A small image classifier, trained from scratch.
Model: 1.81M parameters, 24-pixel images, arch mlp_mixer, activation gelu, patch size [2, 2].
Rows from block 7 of a small image classifier, named by matrix and row number. Rows with one number belong to one neuron. Each number is 128 + 32 x the weight over its row's rms, rounded and kept within 0 to 255. All counts start at 0. Numbers have three digits each.
After each neuron's rows are labels from the 100 images, of 14848, where the neuron reaches its highest value: "strongest on" is what is common among them. Only what is clearly more common there than usual is listed. The data: small renderings of single solids in any pose. In brackets: how many of the 100.
# fc1: MLP up (model.blocks.7.mlp.fc1.weight, 512x128), inputs 0-127
# fc2: MLP down (model.blocks.7.mlp.fc2.weight, 128x512, transposed), outputs 0-127

fc1.407:117073164137092129123127173149157139111108122142087134131059123123066083148107125126166159151146076114116152146133122091139152132091130124143085117080147144094067188166123111202120060151140090176102131087114125100075178161143173168082075119099171125094142110094077112159084141105077167118115114037148179057136137114128150131128105103150125162119158072157156172081123130124158152153138
fc2.407:165212110069140198137203101102100106105137148119129189108107092171099127156111152139117147156120130125126126116132114114130142091087097129076091118136181067090112196147092114146136193113088101079128213138151123101096146098146115106140136094152135119098127097141172195091115122073139106146131161193142148152130097130156160163095144118099111159103061108148074156149111092102059143125102
strongest on: black (29); grey (25)

fc1.104:129151178127151183105107126186087168112106106146127128140116108147109034136145119151104099189154095136142090131093147114091087176161120090078122137119128103112139113252087164089151133129148072074127140108078148140129144103133172129113088137125146144108114162157198137131135120149127105096157077082130105152092137112174129134212182136144078133145112147111133168175130117062158077131144
fc2.104:150114084129204116107132150181142116140163109082147197130114155172152120103142129140097148101103152148119181124138106120095147104128139079101096142113112097119234088086121122150135051127144128097072197133090086190110133147138137094164105111167155114107157149151084138137092108156155112061153139097112129123165161133129121118114134140114218117167134169115133141098167147109037098077165
strongest on: black (65)

fc1.434:081115139144130143168092176148102144148206132119109157137064136125146090194145145125065143211117175121114116098121088144203180135111095192146114139148072153123135118180092141105122117131117177095115142166205102136123094096151218109138128169118098133112146160084116119207091120108158128113150164093113129163117201104170101162114129151129101130096117106124105153116147133132121114173080
fc2.434:171159139111045109112150122132093091074145198173109112121122031167117143131076137178142119087159069132133090166120160202087115110106143096193161107147150153061125108114094122169120116139098114122104135072142129090109107128150122126145094116135130085150103111116109114116182163100193100152114098149150170085120138125105120140111115062065127138138126161150170134113060110119148169079170
strongest on: teal (51)

fc1.27:132163123159142111097139146132108157070082147150147055138088092166151131095139142134106124187120107082031101153107113189135167108120113141151183107093150121109125081181152080114094124083190127066186138130088186108193122133105074145161171136166143105131124161140061090098086101127162095079132136098166134102076156106139133161165148129096083130115123087113139146117132182142136148112158
fc2.27:160115146100110121129069144192147117129083112149164194101156120107137094081055138132118099046199121137168169171109127121056106112125135132112109120108114073130142123112147132130193125117099137119105174104138128122092144154143123107160101095201118134166137041110176131121053170177108093130171142125111161145120141162091097091053145150107163148151163069084117119135131127135146071133114
strongest on: blue (68)

fc1.331:141149093092110094191107104140099116113124146074163206146105141091125157069222100086135224093106098153155147118159096068129170139150133114134140133126115123092151098109148166103136142135041134145104096134140110121087168110181114117119130142102168165108111168148104172106054128120090104139124095120108095177123092159150170116154160167142092123139174095159137130099161081181101117089100
fc2.331:125153213109134168168130230186108090158135182136082055089162131131128192093052086173145109161124151095087164118162156108101078094149130158129151095146112127181105163144139157164166117120175139129157126103148106114168116150109092136149101123168143153163121205141145138136141088131189121137147145133141109077104158150125169128090141133097144158097124106088105146165130151086153154166175
strongest on: grey (29)

fc1.347:154085089121095074115217163142102105124121215086132144139145114105143068131095114114102147126109079123104187112162136176099149122143116136141156124155140153072108154152129158124119069142064051163142113073139110107058133112120094116161151057158117113124155125149108126074089093133150112105164118143159148125116168127160146173121100145133111192134170150197153171164176175121138077112143
fc2.347:145099142086159127119091124115136147139092106191093182150124087129116135093144120110119098168116173181108102143042131119131134118087147147149134137081125139127098140125174138100181131075138115168154075150130146147176142175150151136207068184146142096075132155169177172112116126120154128087032203139119152117148144131154156113158127093102173108130096101112168106069185091125084081134111
strongest on: white (36); grey (27)

fc1.471:125138079112162107091122117098103062168074147123097066160122122110107064116166176144134131106112081115095170144131146092108129139100110066117206231100081098147101140139154106092130107182127096103126138081154064099119175128127159185161105136107138074138109184104122158111141160159150093115144186110090143101184142075138123127094122100068106123085093092134123175144116107116121146117157
fc2.471:115086136097090182111091148148105112086157123152211180136164155095154086026138130107144112199177138155114167168195121113113119167167149168175187148107137159145101125098150139139128095147144117081112138145162109109132166098117086120049158100128171133153128115102133122119143133147070124145123127086156115064151140101137113173143135153178138168206135110129104131158092081134120160128191
strongest on: brown (62); orange (27)

fc1.405:178119181093185147106104090113116109113090131122103133125062115136103135161104128157081139074103185168132170133150086151173143134149084160161099143140081131109145095110150149083095137168110140096093081103167102154068092151089089130152140131136153125125135146103184074105081120169186091160093167125159081170153163112161138084122106178078094141130155152123101192150139204108107102078175
fc2.405:103187057170097108166119160147141138104211125131110114115161075116135170053127151138097139150132072147136064143073150170140097157053180158102193067112106110130159146092125158159141126095192146147175109204175134097127140097142124146126096102119116183102091173122062122092133116132105118139147145049144138115110109147130087162108138127138147122166154132144147135132105117076150150148150
strongest on: red (56)

fc1.363:159165067141169111101107143086126162194083092107064142101146064101129110124134141147098116125177130184070149139078155139178080098131171115133099149151157169125157049175110083135110095119118157121200104098135190165129133096076098111123113099109109133118108122053147114174171147127096119116167155137066076132136155098174190140126127093124161153159124097128122110086125158117122117173161
fc2.363:148079118132143081156148152170117188103171155180162134154126125149132101127103078116120104120141132135118133145150108143089132139094126107126076128074080086107065127062159114164117183096139104136121110181174119095113170194096096143035161104154166095021161137150129136138138124142140156148144150111160073126084095151106129161079113089129100166118095147091119149153114107053073136158118
strongest on: brown (33)

fc1.138:126119066175108166113107129155147106046102089099164172136139048074153092117101120126096211095162121148156150087077101135159152141111147153127105118104153056097104172123078105164114154123096116139125138157130115062120192150158129129107125115067159116092167178130089133123132193096146129109120136126149121146108158124116097148128173172156130081142072065140104163080137097193119122115163
fc2.138:131129144179157138167086081133133198134132157143130056088162182094183127172119127170134121185105127113127102118142136112098114046096099150191085118158147106129118174139167146088128107134158159121066123168151131149132114116103119136168133069151078085169117111128148172127138118143092081102119112112143187160119079092167178129112185143081149141191126118139157058172081136162165172124102
strongest on: purple (49)

fc1.221:154101089111110115130116072119112106112155185133100163182108132119146184120189079123111138194132116168146135133176134047145133185093116161155091071145136161115074080090094085071143136105118095127142151115175136115134170045161159193113106158100097129107131165087140121159157130073115122143181163143150137127089055181135066147154106129158129156132174126141108114132162112149160122119171
fc2.221:087180129111175185144146163112070139103181068074096095107148116126159131138132188096150118099135148148121149130148105196125144139112056098095125127174116169128109114106167083163132096169118176105108120113109106081174105164100125132108174083142103149108113128176130139185088122113179103089092100110149090142115089180115093176093198092051143116117125069087144099133110159112072138147115
strongest on: black (27)

fc1.372:072146108115169098118143122126077080133070130150161143129097160132148159193154101153138136120079109133137141109077131143207156138081127129112112146150151121093128153137084138158109081101096109125137175090138133218086134133179138138070138195160147105154195152135133129177185063083106139179094128148064071185164103160132118146084105081154153097122122115133167127151104191131146127141131
fc2.372:064149107117136151148154134148098116124120074099101098145119166048137117159069174144132097112235133166121094125113061107160097148155142114131161171118097116150149132126209173152141114151138180059155124090156132082154139143100161121151158113154075170128143142107132159136123167192128102096130115121140152085169163131090083188102073133108117140100075163132092110096164140100115144189132
strongest on: red (61); green (35)

fc1.440:153130106121135115137145097151078117111113091085106193125114095170170087091207169145055153118119144126135141157159119150074155100145118108155107067120116118157117125103168165133123120120133107077154096146224166155102091102114103062130129073099117107130167129183098110157099168141131145161125123157161150172137154147148126160177093102089099111111143180103161087155084188150154045089155
fc2.440:082100100132166113142106179111172073156113157113114121170163068074147144128121103115206184130092143168110164113179124104140125075121146163173116166142104116155082147159152091137151072120149136160128139082119131113134099135138212115141108149104158084147132091141126141177160111146153046129116142075072069063141116159083125109181157131166093107089115129123103113058103133184139165130133
strongest on: red (94)

fc1.248:111127117152084094101146140151186127125102096150113090135071176168190178141124130128101177141150106154152081169113089147097117134120111107104098068184133122115129074195225084152149052153094139096136092072147124091091112092150155093067131102113117148143154147123126172098107164164149111151122163164153188121099143103171123165155136123089155099116074184107121087136124143164081145103128
fc2.248:168052129152165158128099147061103099072149166121107109094167154122081127141209113076155122064093106112171156113113172123083101139125102157127157129143133096109119157162110112153101141079165142099092148139126161146086110158151103083176162120048122153125127136192167085138126087106128078162121103130111110102100139086129107134135163200180077076156129164137138183159104126170153087157132
strongest on: purple (65); teal (25)

fc1.17:145151062188097146121185168119115166106118079103084148173051146129182136120128099100111130163132123133078169138115146146128133114102046137100144074113096117118078101150124103191168073101152093119089159139124203143152125113187104142140110131102153170187152093145090118147182145141107108098162134120090197139094181093141164149166121096104146163153125089079119130115110176103088134090141
fc2.17:083074125085169150161111121142153107145117103134126170129131127146159089124163120170102111117147111084168131142095097143077084097130118171182010187176099084156143115123126165109106160113108197130152112099124065133080086154143095161168112134032157112084065139107168153119083116177097087158125109177155117122138127135112121133134140094130095083150114115160115165173104137149129104151085
strongest on: green (52)

fc1.489:200140181122118115158078079144119116086149185075082176071106140123076169133083112151084126112088092125078152158219154162164129152149095094092209124148097088124137127121159127100107151145129097159096086127091127125139102162132115151131097111148186192112145182135141135136150151056087120138123125116101136096117135132088118155092069115182108118138109134181170138096116120139103113110195
fc2.489:134100147130139108086151088118123137098074166119151149099139154104129190150184181157130115150178135142115092153111074108140084132127155139108152159083106158099140094158079154143121187108109174185132179128090151145162103155136159154070160197145069162143129050112148063093174111130059177142116137106124085105122182127182119098156159155105111089137168114086101145158088132182124155135155
strongest on: orange (31)

fc1.142:107136099214128134143166166126098081117114125167080157123150125150112067096096063143140123189161173129113095163092158181153102108139112077173114124191062105147116131099131103092161100131073143169117124111180159134123119146171100085144155137089164143157140137160134082177120164151099117066084172143136108166167178144177157086197138126167175136157132092153146130099159133111148124142073
fc2.142:144101138101081169116124186120151153126099226089193142128138100132141108109202172099136149109151128165137123149067130144125108145122101200130162080115141111203119109148136107193125143076119146132101147093085070137175147120151116119207047099126143156154080132166108143128116164161117159107116125104149127129118119058135098119144152141066121177103139169108126096122146105141069091078130
strongest on: black (38)

fc1.45:089125134061117139138151158095163157155120141134023130216094125132119054104122115159100126150100095058121155147146147111109095091178054135097131113081102165086108109122135145168154154155189093144128121152199095155124145117112125154084123108150156152148186102099097135156108123091107099179103097107090126158099117161164148081114179140116090169138146169045135112150132156133104119119123
fc2.45:188133055145087122072125082136104136129135089081185123116138137134129122124147108109120084096113140098162098083098144106119163173052149129142092127153094114101161048148112120100080149074118095150128165129118081089129125149112128135096131093099036187061108103164151143083120118169158109135158135179162096112177157114142095156118053140184175136150143139137124194123101117150172150142132
strongest on: brown (26); green (26)

fc1.403:102166121153173135115104195166195090124140153090131152126117108128192113118142109141110132171109137092120141119079092106149137113114107120079091116128150156073178163159153111027128146151121154092156159125162105183112098116096127086165114195092109154090136183151124138198097085107105122116130174067166146131056130149087136081176093138104123082118116157119146109118155170173065144158137
fc2.403:119104137138149093175105151085129138079144079109079106147114168117077143151105099132177143150132108114098116173082205132117159119198148179159085092123195147249112133154100126139128150139093130205080128127161136158139114155089129112116103135158156107121097104125154119066135099084189099101137143163153123114134142174101142110144142117111151086102100078141153122111113133113220130070123
strongest on: white (28); grey (26)

fc1.188:143105133135167098147124126148085126167145157166106125145113130109158108099129171101068139109096173157130150161082097109157134210143113098137099130163097108071117121149146102108146124185139121073092079103120208111156100105148200125118123142105101142099142201087117169227126138101081187116091087096176108189090150114103081121109150150116121152106142176077169158178141095147152143117139
fc2.188:086207170138093164168148148101155156103086104084118113127156075155172094164116140150151145139184122109173112149138216146096110063088162091134094169112105113129156101111145121108086093105090130129157155106166144080097100118151077135157101130168045084145055072125098121122100158115140126124177116154148137051146167134106124162131129113086136102115153148171113140132109089131171174074145
strongest on: green (35)

fc1.211:165133164117090171119183102157141093162122137152127107140097167056124152130099125143132077151106128075141149082083155189149158148083107179110132199120098156188139133105125106117179143117146091178137114134112150172075167119119084130118145090133183160160102109108036098079227104146118100172118195136126075112124177094102092140122098136124115103116108088123152097141135139114110080135148
fc2.211:152128151152153100150147122152166137090126089101132130108124176145131129110129126121114118157200164199129188142155106092123073163162126081229156122142126167074100085137082169107055108111153140093142130111152118065169112122132078133104133138079158081118150160086131116159078123167117165159132073123059132157109110231165137088176152144132131144159104174127159172141138109127125131139129
strongest on: green (34)

fc1.55:138087086134164100122079101172133081142164173127096141157117150145150119092184155170101110162126116106140114151077106108134207153086171130131136163150092085152184099071182138166059086109135105146081090138140146107126113129113155156077093136109162099125133127164098180151156126145192158099155139160152181116161103149223136151175122113093051087105122086124085152128155155151147148106119
fc2.55:122180112130108124120099109073103086152136096111160233088091149159142110107108123078159151127148138180146168122153075137114109142168155099148090113143144139157063115136112073159201116169110141181058132057106167093184151136136087123136118189090132134149146150084115112121110141114132101178103091079057124144129190162126134169170114159143129166166112126159111097089102160160096123136133
strongest on: red (51); yellow (33)

fc1.317:132117082149131150089059123073112122079177125210145187132147102101133159111098109102133123110143139161146099114166152073160098142143125114069195165152117115123072102145175136114154111097168112113081112168122150076115131099196168101079119135099125142144109105106127114139115197106172038136112123060137113128121080112134125110184140171179115182145178105103127144178177100131128104129153
fc2.317:138103122175148176144146170097124125089141119131128041087129143103144109105174180092118112174135122171142147166139144174177107140147150120165102080108106181131151149099113112093132110206142129144164129073135136177135135156135153075160123112218152193137182107157112101141084081241135159123149179158143138133113150146157119132124135097100156099147156145134067145112076116118108189115113
strongest on: brown (28)

fc1.234:137114193128058171129120131148116151138075161133098141084130139147101102092088106135114150197075102112123118181147082175191149129110113173084188177150128160158136108152158092124139140128104124144103152092145076124013161104152148119146143118084122111091138132132092126102095129115163146135122107119130090139054157138157158132089122048142145065129064173093142134116060155107137104145137
fc2.234:139154066105086059096136102065133148101193099150152075119138169111129074095159117142113025124134172124141109097076121133105108168097137101110120099152126147094131100122106127117201124119110124085123109162088123115133129141155167150129103121144115139167106132095192118083121137114050158135116158089156123090135168167136137165160038170153139098111172126107123131134128124073045186118131
strongest on: brown (35)

fc1.290:142177064128117072125099065076127130148097156060092127173184167143089134145152094160138171124139092165122128098117114125130161113147177177145116104176148160089136136151167119145180077142092112113145115130086180190114146108122170131173135155178130148100124080145061130098160124168134097111123107084086109201157147089089111090165124064095149158103162181145164086097108146135121135157157
fc2.290:036098128176099143144099166127115123154152150185186124140174115160144110126117133132145118146151150147050179179101147162129100192151159134121085104093102059159109113095087182093115114160100122098134113069132118119115067120189056125130097145153115125147176184137172158176132143169136128143123085155114080086121108163147090106191116174079125144110088150133143106122116141112145115065115
strongest on: purple (34); black (25)

fc1.273:098151139110159089173105099104177136125114198101092128188144141129094145108118159154078147146091082082095091090120141093174126140100173157082055122152161084098136128119144085132130192157137122122137118065150074127077164131121140070135134151157064136172183163061106106169134129133157160212149134136166104189110122151120127100089070152121124174099136128162117101144133096140130173159142
fc2.273:138122115093088138084174186164102133140146092133130144065126095147081116151136143103126103152137155150079087165109141142116107141148111084141137167093153180089104116075130172141161077098145130127073161125136161146138058129154135156121101112128150106106095082162115106097085167091184095049114154134089152090163158111131114179109128108097097083133156108182139168113131213118143037068094
strongest on: black (33); green (30)

fc1.43:151144085146124134095161100143107115153216148089135184110098165114247098153146166214152099129114143101119120129137152098153134118154123127144128143139077115114159105087128134119159116124096146056202107101160110134108108134112092144135117064179102144116130147061080139168062112148110080122073127131066109139162137144123130148167139116111110116089101124142118143185173098177140135081173
fc2.43:119113142091090090118151111066141107185141156158077142153146148089079129110161161079134099159174140071153153161113113097151157128134090134112158125161189130135109088154103120108185066118117107133106119119117171109159105166083115077145172146079168109054110081146162113136184124107129132104196098106145101134082141084119136104063142102173182155212128132160129145092169162100156091163112
strongest on: grey (44); white (41)

fc1.135:104189139093120123153123127220111104135129103124087125096145095099162164154128096136163164167110205163084163153138152119143164143106087125130112199142181131150147148116146157133114082158124134068152165058150165169159108145125154176112115116159063090100184129187108134164113105141115142066079091123123145135130133100079134121155079128150107160176132126173082109095152049163083125106142
fc2.135:115105124111115140183126088084183129130153118173069158150076129160112094094150096125155133149151110131194177109126157096113096113114124075122109113154135163122174143096072110131129154124087133139090167098144138125121125085115126105091171148163099130237095121058149056122176194098143093167125083129182106151121141078132105100057138101140144137140117122129161090120111106064142105176071
strongest on: white (25)

fc1.46:169112156133119138087133105160126170157101168134061133193179157146184108078083119114155107137078144089149049125108097122144064138119066127134162119113158125135147124133167071152154149203178139138149156170137099181122051127173115124093094100160183107136087175121147174103131143098110157110072102108127174122132177123118148134146134167128062138135165110151156127111133050112137120151155
fc2.46:124099174146177183153134145117118104151165167158112131147123182210100138175149187123127143099084158145144095119138129135101136105138114126127144087107099167168157150132154151196114122057144109130144132156098157190088162120123113147106106046188116105100146139124158114072120131158176124132155198114105122114174157159118081206135159084101153088095098183103060143128094155179125161134107
strongest on: blue (83)

fc1.325:109141127161125117141152135159164164141132083165169121094127111062151127138136089147104164174141126167081120163206164058160120098157137156155192159143153109115146148119087183180096111156184097172077152073121152161132153180105123119085132115116085091125204124158124107188144134088144143165089133139142133064163107122120093119120122140129117185112144124074153160145111137134085033094149
fc2.325:146070117093162140134134070123087100051104138126100142135143117157100089148104068153147106126117068103131098104111105130105141165078104129129144063125121140188190170119191062098128174117104103116109155103113169145116129154142163130195068107125094130134109107098201132157111128117129167202179132083115116156148127088137130155101147158111152101094220112138158116116122125060160121173098
strongest on: purple (48); green (44)

fc1.411:130159134084122107136074145137159166152152098119141171154136110153132167080140078147134097158150134123146133170146137155168180127159118149144132167128179156059112185186234167153155142150106130168161072142143142111114096137165091123102124133113160150111042073065105107172103080108135111083149124140152122128123160123119127106098118114116147097084084070055126175165120132155121190078142
fc2.411:142146145169109127100089159175149102133186169137167117122105133184147133069144160085114170076133101136141112104122162084151141159157115143155136114178103102127116136151134096099106171103149133137187095155110082154123083148106142165097122122137104180170174144069177136174201149171170078167115134143169144155108108141121177129162193143095135129161162053231162111109129144146144109171161
strongest on: green (91)

fc1.299:162172110131050125056120103101129157107035144148101153158085140101078109158171124175163155165129115075106092152083092165113120077122139158093160158113145179139134166105100140117118141089146100111088150120121172088139156099115169077111128125056087081162100165132074145083152166148175173153112117158126103157092148146142174138155131091167096076118145084117171145113181132108091138151115
fc2.299:131169113096129056177181095186110133134246120138195083089121127150179072131195114094136113134166117110110194069096135118146159119148120140076118160134103118124077076157087115130096107135114118095136111130108129130114161167147146127132089098169165134123142061187162152167129152118084116115125052149157149109110147154169169142142119157117174138160094107103119093104118146161088113141100
strongest on: brown (33)

fc1.146:154124101099171096118166108144147166135110126161127088078114142101144160111158146142146115140171112145152056067129084096148147178152105125147050100134093124137143119118175129117046091133157115178147139114112160137140124127136091106048084145184109120102134109110092146138106150135153106115164119074180124074083175166112094094114138144153086152127114155144206141136060105223088171137161
fc2.146:061094097141118126132098097092119138072142155133100134124095183151107143115095107200157125131088096108096141148130110099157085103141129174138148114124154122144074144211143131084173130103181145113133116088124118186163205092086132124115166089080115096192186177131133133144192077111124101098111111123098089086138107118085156133148149126131166101149176061063105153119113163122174077152105
strongest on: green (69)

fc1.173:120181144120153156208107166144085178134139113079138078104133135033127096122140103166120156126073140149138117092145090127118207124156190133112187158151092139117123120143161148165115140094151100129167187149126096103115106020101112109127125179106111148161088166148098153098145121139115133104147077105116093122104109067121110095146092124115079114083056162103170097148115134096115134162164
fc2.173:107157121174145136144150163112135138110127116163175141155133153173138094163101136127094123143160088143126127166127160079109062143198073081189178118139174100137150179127144203083118136103154175105137103112063129128119133218115126169158095085114144096107142130112128140141085109156208117117144172137137151138162145184111173103089092137170147174108189068104111129138146110128162099194099
strongest on: black (36)

fc1.106:061125104091164131146139103154137078148089138128147130124129189053153128095086097203097147146146183110133147138142185076129181110082129126117091118085171133114085118119144164077117128108125049110163105086138111160128152090126155180132097120172176129174181142131116131154090128121136149136084067179142112138205143104106160140127107115106158126147134201101111123114101212103116153107172
fc2.106:077131206180073125083121094189163140145133110158127162096152043082119127127170087100152125140155136132144127153134132104205117152155144163095138153118103161103124130131131112160159099218125095091117095138135172123148154088105182113134152124101130158147169129172137155129109138099117124127197133085143123174082143122180114106123124169172228123172123048140136093160124126116111109168104
strongest on: white (35); grey (27)

fc1.473:096169145177184113135085109107107138178112094173121115168140126132180097097115032147100156127109117110116167135055151152134100129121118117098115157183151132155133177196145121107121092137135136106142125055188192145159109172050161135167134111123145111139051099088165109131175160142167075129080112090179117142119090105135128149146141078105139111097134119078157131063141101111138151115119
fc2.473:181107144097121062129176172192158140115112149139141120144119129104126146169116153139165131092193100053132082142142112109096177104075157228161144138159096116116143083079134154138125126095064099133128119148128095169103120105154130174077143094123117114126164078101106178156137141067142146157102106068145118178130126128166075101130127075114076092097170131139125120200092132147108095148173
strongest on: blue (34)

fc1.282:198153150131019143132096066075097148145130163116154122141101116136143140146101113120133118188102112120097146153064196123134120139174078162087163165148134111094134087123168219093102133179107163116118131071149135072088090133132147126079135119149081156125121098115069133132144168114138156132109103173107086144113094120094118134117136150147124173154102067080188185118143094095121127102101
fc2.282:093154105122186100107177166168172104073140083134157168098143143089060120073160195075089093135151126116142144084119063168153163118120106162167135141182142164174157125169128090116114131086124118126107142139124100147117169135140118130153092170098154125143114132099133126185103110144086133174152147081142168184167170127150132160152090121102090089172088165178090089200145166128077159130166
strongest on: orange (38)

fc1.343:165109109093126137154067146122138170117144185120150168098166099091125163105136151139102129183170086195108104123128103091077137130087178162118143088121125127180139152112087078091145129200108164138154093134115130112104071153134094145114113210127121122118110165066129102119164171139146090094107146129175181124082140125144101209107135085126130108116109100085110174124137159149206066107185
fc2.343:168128127119117136125107118147155124118199091127165076082144149157184128119137116120126162072094111175160138184126052125112174080164127107129080113102158076103133097132132147100100074150074099106192162111081102089151156129126078078099105103128141079191150160136141103125080107103118152140118222147101149135148184104208166100122155101124177137164112108103155123108143104087119115163093
strongest on: purple (59)

fc1.508:139135178077178134138114104163050161144104167135048125160131125117134112154169213203105097111075090121091167055128089154161103091100159105058061128124129125170140038163100166097146158134169065135123117152152169106192099112160105104095139108114131112100124131086120140107159132076114081148135168159144162121134127137117089142112150125126135107168161092108150115112134126114129129118134
fc2.508:106100060070115115118141131125157131176133165161169158090172144169117146163104131119171129141132103176170099111172104121162094084116152135148138170161145132121118159122162150099148108152114220112075127199124170116111154135088092158125175185140116096066114093166040132144160140120123149064156169121108143096128095118137127204143131164094086125140087184177104166147114183106139143122097
strongest on: blue (53)

fc1.180:176154068078101116087131096186113143133066128136131099117124101141143130135137124141095124123096090202086104078125073106144144150138118132182137152128127141097085210077170180123133156161165111135084088118213105084117145130104156181180099101102142134076150145120078124163114120114131097144129168152108226134087123125173186169150111179124111096129148156129121151162097156092128090118122
fc2.180:104105100154163118131168127114173144183211109114194152099133147176145096142170086151129092180138067134143157164069120145103224148080155105164123073189128120136147132091100115127096136115151142165093137190135144151132136099112188070144133111129096120102122130131121118114125163090123105098106102116151057077141130128078169099113095102110144108087129116065125201076131116154088170119135
strongest on: red (51)

fc1.233:082144146111125106148092133131081145129101175054136098169142107097076086114125166160029060182093123115130121144115138145125164130108148110172139148146134157103131140101141136148143127130105120082124159094149130096107153102131141125125150163149061216116100072165072132079121045116104158108114130106093160122107190100141078117177144134159138166164125146201109119072133128076126143172168
fc2.233:122090091185144111168189122146139159116145143181127171115106154151108137134136183155140131102136197122146126136153150098111130156169126060137116152082158104078162087158102183065118161117179105127126150179158145162151094210092101131147114172131178081132133127130145119241168183153179122134125133154150151105107104131113111129093071136092129109133110056101132155197119156132140099140121
strongest on: green (31); blue (27)

fc1.223:165173117134087137155090136168119111177038074174102175070119080143150093164119133155123215103134160107137145160081108164094146144132124114126095149116152121140126102172147143154114102123144116140108133152146127108158084173112142182150120155089116103086090143117086116142138126089163091086051104087121132049182128151080144082135160121106128112038156152147172080099133165115093160121116
fc2.223:089126151147125090132196169102140125116177147202112094128094121132126135169178031165172106081102072103094118121210091149135103114217123155157125161115102112156173119064200067089126137138143150118133099116124128099125118123089119129093116080174133117159146151140108148149128153116146148129162130102121144148125073127144128179077116150105130111182183098182116130157093092135146173166148
strongest on: blue (34)

fc1.476:130103138127124128108145113056043128122130102104112132123097104140107131081141123133044161133100148120102140106214113148158146160096104177209169134121103188164152127160145111181150126109127163158132135116112141097156209172139128087174129162134114130145087158103136116060094079142098050107112135152130096190119123099138168084133134156113101174147100204152151131144169182126096129146133
fc2.476:104117101132087082163082133184142149140124202154140061170141085141179100101091109139152102124111137140091177095150107129113092081075115078083116138118110076160133161160170193082150157149122038161138083114112133138071080097136112116164100113131195109143131073121166145123136151166175169117144127088107175094156149120105118132111155085069148169141167125115133181137130107096139104081137
strongest on: purple (57)

fc1.394:140161155092076136051043104152089128064183077119134182142098158113204177108125123142122072162145123107086107171132139191143135180103129194103135151148135128129131121143136162123169101100119130153139146124080183153106151105147206207200102170133122086119070121114090137079098138129141156128091160126106148124133126148161173118118120106151079128132147124099120139173140169127130123100161
fc2.394:102110151143095109118130150158129114190153221071115126097109075121110121130117132095178104123162115108174137079077120091118157106143135101113164147139098167161119139159105193158135197105136112110163060133060121072161103123134133139069170154129181198169169127109101127131128198153135099145135148127200142156142158175149077141127118117159135119139097150137183127106096111135098103166054
strongest on: green (41)

fc1.160:131127172120081091133197108131139093146105105085150083094094139123117072190113108120091145135122199072132091165113174135152106097140121093142123148118181109063118118144133163134120120102162134230128139094148162166103118151113142120145147114150163140154157187111125090172154177141148145199136075081087124136135214097171166130177123158134102129124132190124098146153089129183112079143115
fc2.160:136131089143083139099103154150119141066093109144111121167121081141122147172115115144156065118112167145088080133120121171106209169161077098121130094205042105177145105107153165169112075102138128106121153104100124163100112087181107180135120092154135153074138131118104118118072113130119149146102124124086154115166063090101111161129140163127091108117185171072147073133127170077106127180152
strongest on: black (27)

fc1.365:150159121135049101121146091117102172123120103123123110081131160140085129132128170185112145082183152178084070158131076125139116158152047159038146101087163128124083099093152132105136088148122121068094159130160152094161138136134168100134096124084139189163130134092133138151108160156137152079120186144150167133125142152099126151131172132116088161151079114111041152078114068127164153113118
fc2.365:088066117072171140158082134145145131057120112144098073104162113105117173145124129143119127107117150070108151132143141212093182097147141184139194151105095206102123104132147110132062198138114117130165134067106154117134075125109135126135189126229101084151141094102128120146138124141140122190089157187116105078150155155126132073105113168120111104131150132136171135135090135113121150131106
strongest on: white (39)